A small image embedding model, trained from scratch.
Model: 2.7M parameters, arch efficientnet_v2, norm groupnorm, activation hardswish, depths [5, 5, 5], widths [40, 64, 120].
Training: 6700 steps, held-out accuracy 99%.
Data: trained on dead-leaves pictures: piles of overlapping shapes, 5.9 epochs.
Rows from block 4, named by matrix and row number. Each number is 200 + 40 x the weight over its row's rms, rounded and kept within 0 to 999. All counts start at 0. After the name is the row's rms in percent of the matrix's.
# convs0: expand 5x5 conv (model.blocks.4.convs.0.weight, 120x40x5x5), inputs 15-17, a 5x5 kernel for each
convs0.52,100,214,112,114,233,184,193,183,199,214,154,218,221,185,252,198,255,172,125,161,175,194,217,132,136,149,205,213,228,183,219,215,185,257,163,150,224,182,243,178,199,210,153,189,199,198,169,172,194,166,154,194,196,193,228,216,180,200,194,207,249,244,227,239,188,244,207,202,213,177,283,179,190,169,181,227
convs0.53,077,201,190,203,248,204,157,153,225,208,147,167,182,191,201,192,178,151,207,178,208,95,138,202,96,117,223,255,247,211,196,132,195,242,192,202,184,175,170,184,198,229,181,209,163,185,221,163,115,141,167,292,218,221,213,204,234,231,306,260,192,236,232,298,257,247,196,203,254,225,258,211,200,211,183,266
convs0.54,069,145,221,224,212,153,177,224,185,196,190,197,198,276,212,234,130,194,224,200,172,123,161,203,205,180,207,141,208,198,175,228,213,186,211,199,180,170,258,181,174,224,224,232,202,218,214,188,160,189,194,210,222,265,244,186,277,199,262,239,213,244,253,279,217,207,251,277,314,199,227,219,293,269,292,224
convs0.55,114,267,232,161,190,249,283,267,221,239,255,261,208,200,199,265,239,191,162,206,257,273,275,236,232,205,215,218,191,218,265,240,222,173,200,233,228,223,175,205,223,249,242,163,181,215,220,213,175,208,211,256,185,142,165,170,229,204,157,165,186,191,211,170,135,187,168,180,163,136,192,171,171,169,188,171
convs0.56,078,135,114,208,164,122,192,198,225,167,174,172,152,213,140,195,177,128,139,172,197,165,127,132,143,221,198,152,258,215,244,230,274,289,192,238,257,250,179,162,237,198,216,198,184,221,266,244,238,178,136,188,222,215,230,211,169,191,217,234,216,206,271,206,168,175,230,239,211,157,170,184,208,212,260,205
convs0.57,071,143,125,190,179,109,135,146,178,147,153,168,232,204,198,137,185,197,190,184,152,112,114,154,223,228,193,192,189,186,195,161,244,244,210,180,202,185,189,142,201,211,194,194,188,171,207,222,249,138,186,207,239,198,211,190,231,259,313,306,205,256,181,194,193,220,216,219,195,207,207,239,236,320,236,265
convs0.58,110,180,184,218,200,190,217,213,239,223,168,161,144,163,164,129,140,137,162,146,156,185,215,244,224,208,223,254,244,226,189,191,233,258,217,162,176,192,186,189,164,160,135,133,168,202,180,188,224,252,236,132,172,191,230,180,153,186,172,207,199,224,230,137,153,193,192,189,135,182,195,153,99,161,237,208
convs0.59,121,193,249,274,236,214,201,231,277,242,194,203,174,233,229,172,231,233,259,238,182,221,238,255,242,208,254,240,221,210,246,218,254,235,198,232,193,285,295,223,206,195,233,246,188,186,175,246,258,217,219,214,242,218,216,176,169,240,247,218,151,165,255,304,262,157,212,246,260,230,153,246,235,229,207,202
convs0.60,101,160,257,300,244,227,139,224,223,218,258,183,219,229,230,289,201,204,223,227,241,208,202,241,220,195,203,207,218,190,227,254,244,229,185,222,226,209,180,172,229,196,216,221,232,232,258,256,256,239,244,238,245,217,179,207,252,287,158,160,156,278,325,283,227,201,289,279,282,245,254,240,235,260,221,188
convs0.61,102,222,147,181,259,235,186,203,249,265,186,183,222,234,201,183,267,224,204,191,226,272,267,248,208,224,179,252,264,282,218,148,202,219,235,250,199,225,192,233,258,174,240,212,223,210,205,254,216,218,217,233,219,139,179,154,250,237,269,298,204,223,206,242,268,138,193,201,166,216,161,268,269,265,241,238
convs0.62,116,201,202,211,189,162,281,138,127,210,227,233,197,261,228,291,189,236,253,153,165,146,219,199,145,128,219,210,216,180,214,229,223,210,193,208,211,183,204,217,216,210,186,209,197,170,213,175,205,242,218,200,228,261,247,173,231,250,161,126,228,196,161,149,179,180,259,206,237,225,201,228,232,231,205,169
convs0.63,111,101,175,224,215,157,157,179,183,227,209,173,146,148,240,251,198,237,203,205,228,216,307,282,252,259,162,172,177,204,234,129,133,167,172,215,125,172,213,210,215,143,208,228,235,256,198,247,187,194,220,210,183,207,184,232,242,184,201,167,203,252,234,231,205,171,224,254,253,238,184,214,230,228,192,137
convs0.64,114,222,181,157,195,208,240,237,184,194,215,268,210,179,151,186,252,194,223,161,132,222,249,316,238,165,205,237,227,227,255,200,185,195,149,205,200,216,217,178,153,150,200,243,223,136,176,188,190,192,191,191,203,160,186,222,178,241,193,183,236,222,300,280,214,226,189,205,237,265,201,181,136,136,184,139
convs0.65,080,153,140,154,176,172,107,189,205,162,157,227,224,107,168,190,227,163,223,139,139,222,231,285,160,173,216,224,189,225,200,144,204,248,232,185,189,169,189,167,186,245,209,201,178,169,225,291,227,169,184,215,159,171,182,202,208,208,177,203,207,273,230,209,178,162,223,199,252,242,206,225,123,195,271,181
convs0.66,089,207,159,100,170,123,130,158,140,203,189,191,211,224,273,178,190,226,157,182,147,150,116,138,154,128,238,200,219,194,210,251,206,266,242,162,207,193,222,246,217,245,262,197,213,218,192,141,175,179,168,217,185,166,128,121,114,117,185,181,170,169,200,189,235,213,177,201,179,216,206,182,175,158,199,221
convs0.67,074,173,170,201,135,163,207,185,192,131,126,149,224,189,195,175,128,211,209,191,170,112,161,137,104,200,186,263,211,182,178,174,204,170,154,164,225,214,186,176,174,232,219,183,227,237,193,175,140,203,185,211,213,230,262,166,182,213,188,229,240,214,274,230,213,287,200,257,291,221,225,225,189,169,245,214
convs0.68,116,188,225,226,244,256,191,237,170,145,105,224,304,337,301,177,223,230,291,323,238,231,168,152,189,218,153,115,188,152,145,235,256,237,226,198,238,289,253,241,205,195,195,174,203,226,162,197,204,195,207,136,228,222,206,205,239,208,161,186,254,207,229,191,189,180,209,175,130,155,199,205,240,231,216,226
convs0.69,110,219,211,170,178,179,247,259,259,221,233,235,261,330,302,301,166,152,197,194,235,142,175,201,208,190,208,191,206,185,238,225,170,195,202,220,235,228,278,278,251,244,237,248,244,264,156,174,162,144,163,187,129,131,138,187,223,179,174,178,181,177,184,258,259,198,137,85,172,206,209,168,120,82,143,204
convs0.70,119,248,234,253,242,235,257,219,246,203,210,293,234,262,195,136,275,178,235,185,86,246,162,197,170,145,194,216,221,185,178,200,230,209,196,194,216,245,251,225,175,250,238,243,223,167,276,250,228,215,182,185,231,209,170,150,177,212,161,155,203,162,189,162,220,235,175,197,214,248,190,211,205,202,225,156